Weights of a small sound classifier.
Model: 2.57M parameters, log mel input, arch mlp_mixer, norm layernorm_no_bias, activation gelu, patch size [8, 8], layers 12, width 128.
Data: trained on simulated sounds of rotating machines with and without faults, 100.3 epochs.
Rows from block 8, named by matrix and row number. Rows with one number belong to one neuron. Each number is 128 + 24 x the weight over its row's rms, rounded and kept within 0 to 255. All counts start at 0. After the name is the row's rms in percent of the matrix's.
# fc1: MLP up (model.blocks.8.mlp.fc1.weight, 768x128), inputs 0-127
# fc2: MLP down (model.blocks.8.mlp.fc2.weight, 128x768, transposed), outputs 0-127
fc1.11 106 [108 120 120 132 133 108 123 126 170 140 116 112 149 138 111 129 185 140 115 167 127  74 110 129 116  96 115 115 140  50  82 150 179 100 147 111 150 118 149 106 153 145 136 148 112 144 127  95 121 135 163 107 170 158  73 117 104 128 117 107 133 148 150 170 126 152 108 164 157 147 129 116 145 107 119 100 136 127 116 127 102 140  81  81 114 142 115 158 135  98 157 126 131 110 150 124  68 108 112 145 130 102  86 151 150 116 106 122 169  97 106 154 133 139 138  94 135 156 147 139 142 130 132 136 125 152 108 120]
fc2.11 107 [130 121 112 100 109 154 149 112 114 147 149 108 120 111 132 162 127 129 150 104 134 150 132  97 135 131 120 127 124 131  95 103  90 112 136 112 161 108  72 138 151  99 125 136 140 181  91 161 123 135 124 123 113 104 178  76 157 121 100 148  96 130 114 119 160 107 139 132 152 114 115 146  84 158 130 127 115 123 136 118 118 156 192 141 112 145 129 109 157 142  79 124 112 146  31 116 178 136 125 144 131 123 157  96  65 119 137 152  85 127 103 132 125 114 119 149 120 120 124 116 145 150 112 127 118 151 119 138]
fc1.12 112 [109 124  82 154 134 159 145 116 111 139 119 157 138 122 115 105  96 102 137 113 142  91 154 156 118 163 139 143 139 120 135  97 136 129 120 111 130 141 155 113 131 100 105  95 171 139 138 152 142 148 181 121 144 142 132 152 187 135 149  89 154 141 106 122 123  96 151 166 127 108 155 141 143 132 120 115 164  97  73 129 147  99 139  87 146 122 118 122 148 139 127 169 161 164 176 102 153 145 146 113 143 128 135 101 144  82 118 144 131 124 115 144 139 201 134  88 142 131  82 108 119 138 116 117 104 124  72 110]
fc2.12 108 [127 119 122 170 143 111 147 138 118 143 103 110  69 124 140 151 157 136  63 148  82 112 149  92 146  92 138 127 157 162 114 131 154 120 133 117  84 151 128 165  76  87 127 169 128 177 146 153 113 126 139 143 139 118 120 118 117 113 146 137 140 120 105 133 143  96  75 162 103 143 118 165 121 124 150 118 150 118 112 118 127 154 130 130 148 154 105 122 144 135 103 170  57 175 151 124 158 136 124 145 113 139 124 161 120 119 132 128 101 118 114 124 173 114 129 127 105 151 181 129 156 159 112 141 137 118 140 160]
fc1.13 100 [ 90 135 145 126 141 171 160 167 184 129 129  92 135 131 175 130 106 131 131 141 124 106 168 140 121 120  74 119 115 166 127 108  95 112  70 119 117 144  97 134 148 128 122 138 157 108 154 104 127 153 120 144 150 141 146 114 135 134 115 113 156 177 130 128 117 121  96 135 122  97 124 102 174 127 127 130 129 141 140 121 144 111 136 159 153  76 158 126 102 155 105 136 130 160  61 112 148  89 108 124 113 116  97  86 125 149 131  97 102 131 107  83 130 164 129 167  84 167 106 153 130 107 123 115 112 121 144 133]
fc2.13 105 [145 141 143 137 122 104  63 112 139  95 135 149 134 127 112 138 126 139 102  86  93 122 172 137  75 135 141 182 103 131 157 129 174 121 155 118  96 119 184 165  80 132 109 101  89 123 136 136 138 156 111 154 110 132 111 122 104 140 121 116 158 156 146 135 119  89 109  68 121 105 140 118 156 146 147 104 110 126 117 144 133 139 151 126 135 142  70  99 124 173 184 116 119  95 135 141  90 126  99 122 113 158 122  94 140 133  89 142 158  96 108 154 109 116 131 123 143 134 128 157 131 113 136 152 132 136 144 115]
fc1.14 101 [156 108 124 154 102  94 103 136 148 127 136 115 134 135 115 149 136 141 123  98 113  94 131 132 168 154  97 120 121  98 130  93 112 119 139 113 138 105 132 111 131  75 124 134 181 156 108  92 122 133 123 163 107 141  93 139  91 108 150 138 139 127  93 153 112 149  93 160 113 118 113 114 100 170 130 115 100 107 152 111 151 148 171 123 100 133 113 156 114 101 125 132 134 184  79 151 125 105 136 129  87  81 139 112 115 126 159 146 126 134 125  71 149 107  94 179 121 105 139 100 125 200 141 112 110 136 106 143]
fc2.14 102 [149 124 100 109 126 124 144 110  92 145 131 122 142 160 183 113 134 120 146 163 134 136 131 114  84 126 135 125 101 153 107 141 152 136 125 126 160 143 147 150 149  99 105 151  74 129 120 116 141 156 123 129 137  99 168  73 154 133 116 138 135  95 137 117 150  76 128 149 138 130 156 119 138 151 133 158 144 145 115 130 124  84 127 126 133 130 162 126 109 141 132 163 145  38 163 123 108 119 138 141 144  99 140 137 181 121 127 139  77  90 163 157 150 164 150 111 120 137 146 114 148 142 170 117 163  87 130 166]
fc1.15 088 [138 124 105 157 144 142 145 161 131  93 119  82 139 115 213  88 121 142 157 113 108 160 111  95 146 131 144 125 114 154  89 108 140 139 148 127 148 145 154 147 105 121 145 147  87 104 111 153 108 169  89 127 187 123 132 134 111 118 117 136 120 125 100 111  90 136 139 136 100 115 149 129 149 159 154 118 150 109 168 134 128 110 123  87 159  81 123 149 153 168  81 156 146 140 127 154 155  68 148 102 135 161 114 130 110 115  89 137 112 129 120 161 146 152 146  89 127 112 158 133 118 126 120 128 132 102 136 131]
fc2.15 086 [136 185 147 150 166 109  89 136 109 110 139 127 159 109  95 133 128 161 121 103 126 143 109 100  67 134 149 114 151 100 150 142 103 112 159 134 118 137  60 138 126 158 144  92 115 117 129 181 144 168 109 133 100 108  95 117  94 137 138  82 105 166 120 157 133 115 105 157 151 106 146  77 137 142 112  69 116 145 119 138 103 128 148 136 140 186 121 117 136 130 149 110  93 127 166 105 114 155  83 121 129 130 105  92 118 126 124 106 148 121 126 145 114  93 137 125 146 132 144 170 113 128 140 118 141 123 119 108]
fc1.16 108 [ 81 132 144 141 142 131 123 162 105 126 150 105 116 130 129 110 101  65  96 141 208 128 134 166 123 152 100 134 101 142 118 129 122 132 141 134 142 119 117 184 144 121 119 130 120 146 139 112 175 112 160 133 108 136 125 173 121  91 150 105 141 117 151 115 128 111 119 163  82 116 119 158 117  89 103 145 146  95 153 151 143 152  96 131 111 114 133 191 111 132 110 158 138 133 102 122 156 128 182 128 104 114  79 171 114 141 117 123 129 123 146  76 139 139 138 134 108 158 116 131 116 112 101 170 103 133 156 112]
fc2.16 100 [147 114 136 127  75 157  81 122 153 149 149 131 124 133 122 148 142 110 121  82  75 106 153 119 130 120 173 121 113 118 131 130 123 129  95 146 128 138 142  90 104 150 120 116 129 125 103 116 101 138 138 114 109 114 108 144 114 131 197 131 103 145 135 176 124 184  97 108 145  88 128 128 113 140 116 118  86 177 131 114 152 152 160 151 102 100  88 110 148 149 124 128 101 101 107 113 105 139 102 113 132  97 171 119 116 123 101 135 154 124 133 144 150  89 111 125 172 135 112 160 174 118 160  66 140 122 117 148]
fc1.17 101 [147  91 149 139 144 118 124 147 161 136 149 146 125 126 152 169 139 121  98 154 136 113 121  96 158 115 151 105 123 122 129 110 147 134 111  81  95 150  70 132  93 146 108 119 154 116 166 116 113 163 151 147 150 157 106 128 166 113 108 112 138 145  91 190 148 148 119 161 167 192 133 108 123 128 116 151 131 152 170 159  82 118  84 112 162 139 129 129  84 121 128 148 127  75 135 135 138 115 118 157 150 132 123 132 130 113  88 135 132  91 126 136 152 171 154 122 100 136 136 119 169 155 108 146 159 146 127 126]
fc2.17 104 [126 145 142 105 103 121 134 119 104 152 143 118 107 136 122  75 103 141 125 116 134 168 157 128  95 112 154 124 117  98 129  94  68 124 105 160 128 179 100 140 180 132 160 100 111 152 125 163 111 127 139  67 109 103 168 128 137 186 142 131 156 122 110 146 141 112 107  99 115 109 147 136  96 121 157 103 103 130 119 119 103 126 125 136 106 145  86 140 122 109 154 102 138 117  97 159 155 149 139  91 149 157  79 154 143 156 127 136  94 113 133 156  84  99 109 131 142 116 121 136 137 110 155 164 121  81 140 110]
fc1.18 099 [147  80 146 139 114 123 152 100 145 162 124 128 163 140 130 112 103 196 132 135 172 113 133 119  97 152 151 108  96  99 141 155 143  82 126 134 134 166 147 144  88 148 127 136 122  99 124 142 166 120 150 124 123 141  90 130 137  97 126 124 110 125 103 151 100 161 124 179 133 162 145 112 110 103 166 140 156  88 154 134 125 110 138 141 172  90 135 168 108 137 118 129 144 135 123 126 124 119 159 106 129 139 177 130 124 178  87 132  94 129  97 152 145 127 158 139 144 120 109 119  90 107  92 125 147  72 101 151]
fc2.18 090 [124 120  99 132 113 142 131 154 118 139 148 111 101 126 152 133 112 124 147 107 108 120 144 163 127 101 114  95 122 152 166 145 121 161 160 123 138 141 100 162 235 143 142  98 105 125 111 136 106 120 158  79  85 143 112 145  90 153 137 103 153 154 143  87 123 126 161 121  98 104 140 123 131 137 121 128 152 132  76 171  97 126 134 136 139 127 143 106 108  99 104 135  86  98  80 134 122 137 113 154 131 106 158 152 162 130 113 117 147 101 120  86 143 105 142 129 109 161  99 118 139 104 113  95 130 110 119  88]
fc1.19 097 [152  90 138 130 120  97 153 147 138 135 127 130 109 150 145 149 109 126 128  91 128 102 123 132 102 136 112 115 107 129 123  94 137 137 113 136 158 159 121 137 147  93 117 151 172 138 153 177 152 141 126 108 105 107 150  94 107 100 127  86 177 129  79  84 143 137 180 152 133 145 136 127 121 120 104  85  74 127 146 160 109  84 122 145  88 125 105 125 137 119 144 161 158 103 139 152  97 125 119 104 168 116 134 147 118 112 147 140 170 111 123 103 100  87 105 147 118 118 116 145 108  94  80 118 176 168 102 125]
fc2.19 094 [156 153 127 110 132 139 137 126 118 165 157 125 157 159  69 129 146 111 158  88 161 170 129  69 130  98 158 125 126 153 171 158 105 118  89 122  87  97 119 141 118 123 178 130 104 126 135  83 112 130 147 141 103 157 101 102 155 149 113 165 114 109 155 157  94 101 112 107 127 117 130 111 130 112 171 120 147 170 116 109 136 142 113 143 141 158 128 135 108 120  91 121 101 119 158 121 172 133  97 146  85 170 180 150 138 138 113 153  92  97 149 136 119 123 134 145 115 135 148 139 139 165 141 125 147 114 141 128]
fc1.20 100 [118 117 145 145 135 128 135 149 140 125 115 157 109 112 150  89 106 133 171 156 137 131 116 129 166 116 120 179  96 126 136 132 144 130 115  98 130 120 158 145 134  93 148 123 121 109 133  99 128 153 153 150 143 125 158 116 104 110 122 122 121 166 120 143 122 136 109 174  83 113 147 156 136 158  88 119  84 130 147 128  97 190 129 121  98 125 155  74  95 100 142 191 154 128 151 127 161  97  84  90 112 109 148 132 122 134 102 134 106  98  82 138 102 124 103 143 131 135 150 114 103 188 145 174 121 124 106 153]
fc2.20 098 [141 139 125 119 112 117 137 158  93 130 110 140 150 122 111 109 107 121 143 155 121 133 123 116 163 120 111 127 145  95 125 180 155  99 129 140 135 156  81 141  89  97  70 103 175 122 160 144 148 156 137 133 111 129 118 145 155 139 100 143 149 146 157 124 154 130  87 116 129 187 132 125  85 129 115 148 142  66 147 144 137  94  82 112 107  90 106 121 153 149 159 124  55  94 154 121 108 117 161 140 128 142 138 107 103 103 146 127  87 141 124 112 140 132 166 123 115 145 140 119 116  84 143 106  85 121 126 124]
fc1.21 097 [121 122 128 114 109 162 139 134 160 122  75 138 107 140 135 138 155 114 180 126 100 129 128 119 191 127 131 160 113 147 150 131 112 125 134 143 155 114 112 105 103 110 138 102 116 115 141 143 133 168 172 143 147 135 136 157 135 150 101 101 185 140 126 150 135 110 130 161 104 105 139 151 142 152  99 106  86 129 121  76 145 163 128 118 125 104 144  96 143 124 120 164 145 142 148  99 134 113  97 101 116  99 150 139 147 114 169 112  82  78 101 170 142 139 124 110 123 106 130  96 104 148 123 200  90  96 125 113]
fc2.21 090 [ 89 130 120 115 155 141 134 130 129 151 112 130 107 122 120 106 149 127  70 134 121  98 136 110 130 132 114 136 131 121  94 164 146 147 102 140 117 135 123 153  66  89 124 166 136 143 153 140 157 163 109  90 122 135 105 138 116 133 121 134 102 143  97 128 149 148 128  81 130 128 120 104 137 131 107 137 130  88 140 130 134 116 131  75 129 106 112  98 139 140 149 119 100 169 129 157 152 151 192 109 128 174 172  95 131 124  96  96 113 141 120  90 139  96 203 126 131 106 177 100 107 129 105 138  95 128 167 154]
fc1.22 094 [134 115 122 126  57 155 128 121 158 142  88 125 158 131 132 122 128 124  92 159 132 128 123 142 106 110 115 157 136 128 124 146 119 139 121 142 122 125 102 115 113 142 147 115 119 163  97 157 139  90 139 169 122 128 139 150 108 135 143 108 118 136 170 109 123 145 183 152  94 157 165  90 121 104 114 121 142 113 118 106 164  70 134 123 145 148 172 137 125 143 123 114 160 154 121 101 156 139 120 128 116 124 114  94 141  97 118 126 106 128  88  90 141  66  90 155 147 170 145 139  86 111 155  88 107 132 187  93]
fc2.22 086 [109 136  89 151 122 104 161 142  95 129 120 117 122 142  98 135 103 124 123  86 102 123 115 154 102 105 137  98 120 197 121 151 135 128 151 130 145 131 142  72 109 104 138 161 137 135 131 117 134 115 104 163 110 106 115 158 147 135 151 160 120 117 155 141 145 139  98  95 140 136 145 171 177 173  65 153 189 126 137 142  86 140 132 156 133 151 140 117 125 155 161 128  60 120 127 135 125 117 123  78  97 111 130  95 110 104 133 147 125 113 132 110 123 107 136 151 142 132 112  78 147  87 113 136 114 147 109 127]
fc1.23 110 [131 164 126  95 142 159 115 155 139 159 108 125 173 145 150 163 149 141 163 180 147 116 138 126 131 168 145 127 150  92 133 137  73 102 162 160 111 108 134 127 116 108 138 166 161 123 151 121 112 161 156 124 134 136 106 129  88 110 116 138 166 162 120  89  98 119 105 147 132 144  98 144 102  98 130 126 129 135 144 156 106 142 115 116 151 125 153 115  86 152 110 124 123  75  82 127 145 185  77 143 140  95 121 153 122  94  92 115 134 133 133 106 151 122 149 138 151  74 112 130 122 115 116  97 116  94 110 124]
fc2.23 101 [ 86 128 108 110 135  86 122 130 143 145 141 109 111  98 102  78 110 152  98 139 151 113 153 109 127 145 134 114 129 152 124 129 174 146 118 133 111 125 117 116 127 143 123 119  60 167 134 190 122 104 154 126  88 123 175 140 145 169 100 168 101 142 163 205 139 168 171 123 129 118 143 164 104  95 112 120  98 132 111  85 126 128  97 138 125 145 118 105 127 124 144 132  77 132  95 113 114 148 124 137 146 133 108 174 149 137 124 119 156  92 141 149 127 131 113 125 135 131 116 104 130 171 107 111 146 150 114 139]
fc1.24 113 [ 95 148 123 150 115 120 139 142 128  77 142 157 128  96 136 156  93 173 126 118 172 142 114 106 131 102 144 142 154 165 157  90 132 156 117 142 146  94 137 124 138 116 118 141 139 182 144  97 139 172 128 118 101 107 135 146 119 105 145 116 152 137 153 112 116  99 144 149 179 116 125  79 146 109 115 117 138  91  93 116 129  96 162 134 150 138 110 176 168 112 130 100 104 136 128 176  90 153 123 125 148  84  75 127 126 116 160 112 130 132 150 104 166 108 122 108 142 122 110 118 120 138 111 169  74 106 111 113]
fc2.24 108 [160 142 125 106 101 181 136 125  62 150 125 113 124 183 140 128 173 145 117 112 103 171 139 142 125 142 139 118 136 119 118 145 155 155 135 125  77 137  95 137 108 148 159 115 172 145  91 128 137 134 119 160 117  88 148 117  77 126 138 146 109 122 108 134 101 134 129 125 116 146 132 154 123 100 110 105 138 165 153 136 146 157  98 128  89 121  97  97 139 111 138 163 163 173 104 103 143 136 141 133  97 126  70 140 152 112 149  89 129 122 113 126 102 146 126 159 137 130 131 162 152  64 122 142 148 145 148 157]
fc1.25 095 [137 154 117 128 143  76 113  93 147 112 156  74 105 131 142 139 127 148 153 151 180 130 110 150 154 115 138 148  98 141 154 120  86 104 159 105 155 128 137 108 129 114 101 132 149 134  65 120 107 180 174 156 161 119 144 115 102 126 139 120 140  98  85 118 146 152 194 143 177 130 141 120 165 175 147 141 128 137 115 115 158 123 134 114 133 151 141 106 122 111 132 154 135 140 111 108 163 146 134 139 106 120 111 136 103 122 166 150 107 117  95 101 113 107 125 138 152 115 140 115 131  91 144 160  90 105 158  92]
fc2.25 101 [129 138 115 112 140 160 148 152  82 155 156 143 128 139 125 104 138 115 124 132 107 175 143 122 148 115 108 143 118  87 133 130 107 111 104 148 120 117 138 148 122 155 119 153 132 120 168 200 128 157 113 117 121 147  99 135 116 146 125  94 148 105 144 161 156 149 115 146 104 139 130 198 141 177  65 172  99 126 130 103  78 123  81 128 136 129 135  98 127 124 108 139 112 108 111 128 127 165 167 141 153 121 120  90 132 110 105 119 119 132 118  70  67 133 124 126 137 154 123 129 110 121 135  81  97 136 148 147]
fc1.26 098 [ 98 145 141 155 139 122 164 180 156 136 137 104 144 122 134 153  84 110 124 121 141 132 114 145 124 115 157 165 115 154 123 125  91  98 101 131 105 168 103 117 178 103  96 162 125 149 118 133 159 127  86 116 140 165 139  85 138 154 103 118 139 139 141 127 144 125 126 129 142  91 155  92 142 147 111 128 144 153 126 135 121 105 126 131 131  56 173  98 103 156 143 120 136 125  85  72 131  86  95 126 102 138 140  93 133 129 109 158 117 123 129 110 143 145  82 187 128 131 122 151 143 108 138 116 140 131 131 186]
fc2.26 101 [152 127 140 166 149 108  90 114 131  79 120 140 156 124  49 125 144 135 142 146 109 132 154 129 128 142 134 139 122 151 119 129 152 125 145 113  78 129 163 113  80 118 122 108  80 135 166 104 139 154 113 161 127 142 153 148 130 166 141  95 127 125 160 148 114  80  55 118  93 125 109  92 137 140 117 149 101 118 140 115 136 132 141  73 165 131  91 147 106 140 189 127 126 116 120 167  89 117 115 147 104 147 146 129  93 150 119 143 137  95 127 114 121 121 121 108 142 138 144 113 169 127 127 151 131 110 155 130]
fc1.27 097 [197 165 138 131 139 130 132 116 139 123  99 184 160 117 168 138 137  85 113 154 133 130 133 122 164  94 168 148 173 123 103 119 116 119 140 112 151 133 114 116 151 159 135 111 137 152  90 165 112 142 170 136 135 102 152 144 150 116 142 130 141 136  90 181  88 126 156 172 106 196 102 124 114 108 154 160 135  98 119 112 147  74 134 128 165 140 111 132 106  87 150 155 126 141 107 142 112 107  93 136 124 144 121 128 132 115 105 124 123 133 140 125 147 150 113 114 146 123 134 149 147 122 124 179  91 112 100 132]
fc2.27 107 [168 158 114 148  78 126 133 138  88 148 152 141 104 166 148 114  98 148 151 114  95 137 116 154  66 100  93 145 107 178 155 153  77 120 133 124 115 114 128 129  95 111 143 120 119 172 155 148 168  99 145  99  92 113  98 104  91 157 135  91 129 129 179 137 145 131 132 100 130 114  97 104 139 159  94  87 139 157 116 110 115 170 108 121 145 127 107 141 152 140 126 127 158 130 103 145 113 148 128 134 147 100 155 152 110 119 161 139 116 120 114 127 159 127 112 146 134 105 127 118 143 107  84 173 115 142 145 155]
fc1.28 095 [103 135 161 139 141 147 145 133 119 120 105 138 138 120 138  86 113  85 135 133 117  75 178 120 128 134 121 135 141 134 174 128 117 114 111  66 147 182 163 115 145 108 125 148 150 135 136 173 137 132 151 132 151 164 169 134 150 127 113 126 168 181  96 139 111 113 136 177 102  94 106 101 161 147 119 104  88 112  85 122 119 139 129 120 115 129 140  96  67 108 121 153 136 152 180 115 151 152 132 104 125 151 157 109 163 116 140 138 111 106 111 182 132 149 145 150 132 120 108 117 101 134 110 140 119 113 110 108]
fc2.28 105 [117 149 147 170 108 149 145 156  86 130 123 112 142 143 104 130 162 156  85 159 120 154 104 107 144 126 143 144 135 122 108 139 165  96 155 139  56 104 139 201  97 125 102 105 122 146 124  73 135 120 134 175 142 109 108 137 158 148 133 153 200 136 174 116 134 105  71 106 149 162 108 101  94 141 101 133 164 131 109 115 143 137 109 120 137 119 134 101 129 142 134 138 111 149 158 147 139 105 147 122 147 141 144 128 120 129 121 148 105 119 125 119 146 145 126 113  92 115 147 141 184 143 142 120 102 142 135 145]
fc1.29 089 [121 145 100  80 132 134 129 129 143  88 119  70 109 127 174  92  96 117 168 153  81 157 142 123 154 131 128 134 107  78 154 145 125 176 116 109 137 157 122 165 115 165 134 126 102 123 102 133 117 154  96 117 139 113 147 120  67 133  99 124 108 104 153 125  96 118 131 117 131 123 152 120 129 153 101 116 100 106 174 130 128 116  97 133 130  92 166  77  87 124 103 115 155 124 105 151 134 120 112 102 150 114 102 108 138 123 151  89 104 113 134 162 137 130 146 127 124  95 186 127  78 123 146 142 133 144 137 132]
fc2.29 095 [126 146 140  87 138  98 124 136 154 119 135 116 135 116 152 166 169 130  95 100 170 129 112 122  96 105 144 140 140 119 127 104 160 130  92 145  96 150  97 176  79 118 132 120 112 123 141 158 142 155 122 142 116  97 104 139  84 129 136 113 139 177 101 108 131 144  85 132 107 120 127 105 131 136 111 125  90 117 128 135  70 148 128  99 140 177 109  97 158 126 174 126  79 135 151 116 142 142 142 121 146 160 203  95 133 100 127 106 101 133 144 117 116 129 139 101 151 141 154 118 108 160  95 141 128 155 150  90]
fc1.30 091 [103 116 120 143  99 147 156 126 115 174 132 154 143  91 159 130 157 148  99 119 141 115 115 141 129 141  99 153 127 154 123 102 115 151 132 112 124 132  95 112 190 185 135 136 158 110 146  90 153 129 142 104  99 157 106 187 156  92 136 136 131  88 177 171  91 140 127 157 123 125 179 111  96  95 111 140  99 126  99 160 120 153  99 129 137 112 128  91 137 121 155 113 147 132 153  91 127  99 107 131 126  99  93 117 136 121 105 128 133 100 154 104 102 114 149 138 112 176 153 115 130 115 169 136 149  99 115 130]
fc2.30 089 [103 155 113 167 122 142 149 119 125 106 144 116 126 155 137  81  93 120 152 149  98 102 128 145 127 154 149 175 135  97 113 111 134 128 115 144 162 129 119 141 121 116  99 152 116 174  98 107 148 182  88 187 118 127 124 147 119 135 139 105 151 162 122  97 143  89 141 126  99 162 113 133 125 125 127 112 128 162 135 140 118  76 151 130  55 172 138 109  97 121 140 146  98 130 103 142 132 160 150  92 140 147 115 104 151 122 120 131 143 137 156 143 123 124 122 117 123  93 110 165 121 161 123 143 155 181 116  73]
fc1.31 110 [131 103 137 137 104  93 109 114 146 158 117 137 152  92 111 127 100 132 142 171 116  55 107 149 127 151  84 134 128  61 101 154 144 119 132 134 169 160 117 124 133 100 123 164 121 117 130 116  93 100 138 122 112  94 122 118 127  79 131 145 128 113 143  90 156 121 162 141 145 151 118 148 119 155 117 139 179 125  98 107 140 169 124  78 107 120 109 107 133 125 142 124 154 111 118 153 133 118 123 101 128 126 160 152 138  84 133 123 125 103 141 133 191 130 166 125 109  99 145 156  92 109  86 105 154 165 123 138]
fc2.31 096 [131 153 113 143 162 154 163 157 110 119 128  83 156 154 143 184 134 103 134 124 165 143 129  88  93 126 142 143 131 165 145 104 147 161 122 104 120 117 128 120 106 105 137 147 130 111 159 117 116 149 154 137 128 180 161 133 118 147 112 104 116 133  94 134 104 113 128 125 108  57 133  84 117 119 133 144 133 117 160  94  90 128 166 149  89 207 167 112  94 111 104 140 123 129 153 126 121 119 157 146  91 180 120 113 115 157 101 117 120 153 126 141 126 137 131 118 141 123 147  94  78 149 124 122 129 110 146 130]
fc1.32 110 [129 151 119 135 124 131  89 124 120 146 190 132 136 137 150 117 131  75 107 115 140 156 144 125 153 145 141 129 143 122 110 130 156 106 113 142 126 124 112  91 136 177 138 149 129 159 157 109 151 170 113 117 127  95 146 145  64  88 145 108 152 139 116  96 113 133  64 158 127 116 131 179 118 121 144 135 130  91 128 129 119 166 133 120 155 115 162 163 155 173 115 178 129 134 164  81 113 153 142 125 128 119 135  92 135 121 116 118 125  71 150  86 120 107 140  83 148 112 120 151 130 101 135 111 119 117 160 157]
fc2.32 104 [116 103 149 187 125 133 136 120 134 133 109 120 108 140 131 134  97 155 117 149 128 100 140 156 112 133 138  98 121 126 136 135 118 141  80 137 169 138 135 176 105 123 110 103 130 104  96 137 116 106 131 148 148 140 107 115 179 144 106 155 121  92  84 184 114  83 195 151 140 161 119  83 137 163 118 162 139 130 159 128 129 123 165 151 118 123 117 113 129  73 102 134 166 101 128 145 124 123 129 119 124 119 126 192 112 119 104 161 146 141 147 159 170 149 117 133 136 174  99 130 137 161 121 135  97 121 118 100]
fc1.33 097 [140 110 151 171 149 125 116 161 157 104 121 121 120 108 158 136 130 151  92 129 177 134 141 118 150 110  92 153 172 126 116 133  73 125 129 160 150 117 140 130 158  95 184  92 137 150  99 107 139 177 151 109 163 134 154 127 175 130 113 161 137 110 140 124 123 174  85 142 111 122 111 146 152 127 139 132  97 127  97 136 134  95 110 139 115 141 143 114 133  87 121 148 121 138 111 152 126 138 175 164 123 119 115 113 159 157  86 104 121 100 143 141 142 140 121 121 145 130 107  89  86  87 120 172 105 104  86 148]
fc2.33 087 [118 164 119  93  67 133 138 103 120 132 138 121 126  93 147 136 123 141 148  95  86 155 149 175  96 150 120 133 162 183  92 150 137 100 136  95  83 119 116 158  91 124 100 137 136 118 147 145 139 119 136 110 124 150  99 124  97 128 177 118 126 147 153 118 167 102 161 119 156 131 129 126 162 113 136  77 136 190  98 119 153 143 121 121 107  93 100 136 141 144 122  94 118 152 132 126 123 131 102 104 121 130  98  99  81 141 119 139 113 118 114 105 126  89 124 114  89 147 130 156 158  85 150 135 153 157 140 104]
fc1.34 089 [145 130 125 161 134 127 128 179  97 143 127 127 158 159 131 106 108 117 125 123 134 116  83 171 169 117 145 133 119 107 105 103 120 129 167 132 135 124 130 124 117 152 107 160  87 135 131 115 172 107 129 107  93 111 144 108 126 102 145 147 110 162  90 137 119 119 142 134 136  95 129  91 103 154 154 150 133 177 110 152 114 129 175  87 159 114  90 139 113  79 134 142 127  93 142 140 135 128 119 142 193 117 143 164 127 127  84 122 102 152 119 140 150  58 104 176 106 137 113 119 157  97 109  91 135 111 142 139]
fc2.34 098 [135 142 137  95 154 150  66 124 137 141 147 117 100 130 132 126  98 124 132 117 141 133 120 137 125 133 151 121 120 125 150 133 167 130  98 129 124 154 154 150 126  91 164 152 131 143 178 156 129 141 151 153 113 153 106 145 103 141 170 131 136 108 105 108 114 159 104 176 146 116 134 126 118  78 134  67 108 134 196 131 122 108 126 148 113 111 149 119 121 161 103 106 121 155  91 144 127 144 151  97  58 167 140 103 134 138 169 136 115 102 125 122 128 123  90  87 147  94 123 134 123 138 120 197 136 138 103 106]
fc1.35 101 [123 149 152 137 139 140 137 117 141 145 170  97 108 110 141  94 128 127 113 156 146  83 146 142 108 134 106 144 127 161 118  76 111 165  95 126 129  51 115 107 119 114 141  91 103 132 109 129 131 102 123 117  74 136 132 145  86 156 106  78 118 142 167 109 125 137 106 185 125 114 142 145 145 116 119 141 109 161 125 153 105 113 120 131 117 119 101 119 129 140  99 104 159 107 158 127 132 118 152 127 121 107 111 157 145 171 112 110 142 102 109 118 124 194 166  85 102 160 106 142 115 117 127 179 106 125 139 162]
fc2.35 099 [136 150 121 104 116 209 118 148 131 147 101 161 141 131 154 126 149 133 135 120  91 139 164 141  92 140 113 114 109 118 143 128 169 104 118 129 153 155 157 120 148 128 129 109  88 115 109 124 122 120 115  90 113 102 124 110 133 145 135 142 109 100 117 162 116 154 115  83  83 110 111 127 101 155 147 106  90 155 106  74 143 171  96 179 151 113 113 118  90 144 147 160 126 157 118 108 101 123 101 118  88 133 128 154 114 153 125 114 160 134 168 144 117  98 103 150 164 142 170 155 133 119 124  89 111 101 120  94]
fc1.36 102 [144 121 148 107 134 104  67 137  97 149 101 121 110 111 119  61 136  87 159 126 177 107 123 133 108 125 140 101 128 163 120 101 139 113  87 142 160  79 152 113 107 156 119 124 130 141 145 149 117 114 118  90 150 166 122 141 166 120 160  99 122 126 146 104 115 139 118 107 143 112 119 127 153 128  95 145 162 140 115 141 119 151 125 135 108 164 173 137 102 154 107 153 124 144 125  79 124 165 123 158 113  86 120 149 154  95 122 143 119  92  83 125 129 115 173 131 121 150  93 147 115 126 105 148 152  98 154 179]
fc2.36 102 [109 111 140  90 193 177 116 149 125 161 134 130 107 117 141 108 158  98 142 164 149 112 136 137 153  95 122 128 133  81 165 113 138 156 128 126 142 110 160 159 120 112 140 113 121 121 171 122 142  98 124 124 101 148 121  97 123 127 155 153 151 169 118 113 114 128 109  96 115 124 166 100 114 137 145 112 100 151 156 146  99 106 115 115 124 106 118 105 136 126 124  72 112 155 129 145 152 141 113 111 171 175 120 123 131 145 203 140 134 143 130  83  96 129 107 121 124 129 118 178 139 119 176  89 159 126 119  88]
fc1.37 082 [121 186 151 129 126 141 158 105 125 129 139  90 148 132 169 135 107 123 131 106 129  85 104 164 164 127 120 126 141 134 137  90 173 144 166 118 147 144 106 125 150 129 120 131 127 178 126 158 143 105 146 108 150 146 141 113 125  76 122 137 111 152 165 123 138 150 114 142 129 134 102 145  94  87  99 158 136 119 134 164 101 125 126 141 115 120 142 127 136 101  81 120 166 153 190 115 107 163 112 102 139 136 121 136  93 127 127  99 138 101 105 103 153 131  71 167  98 129 122 200 149 105 120 155 134 155 148 139]
fc2.37 085 [104 159 102 129  91  78 114 133 117 122 134  86 149 144 122 129 125 134 136 166 150 126 129 187  88 121 122 103 148 158 151 119 129  71  93  92  83 115 114 134 137 155 119 117 117  86 141 132 155 115 119 124 123 124 119 107  88 142 143 127 141 132 135 149 150 143  93 120 130 115 140 138 139 136 133  82  96 157 154 108 149  96 142 168 113 112 112 135 155 127  96 106 105 170 131 100 115 119 124 139 148 133 142 175 117 147  96 133 138 133 124  81 106 189 113 179 125 101  94 119 142 138 100 160 117 189 143 127]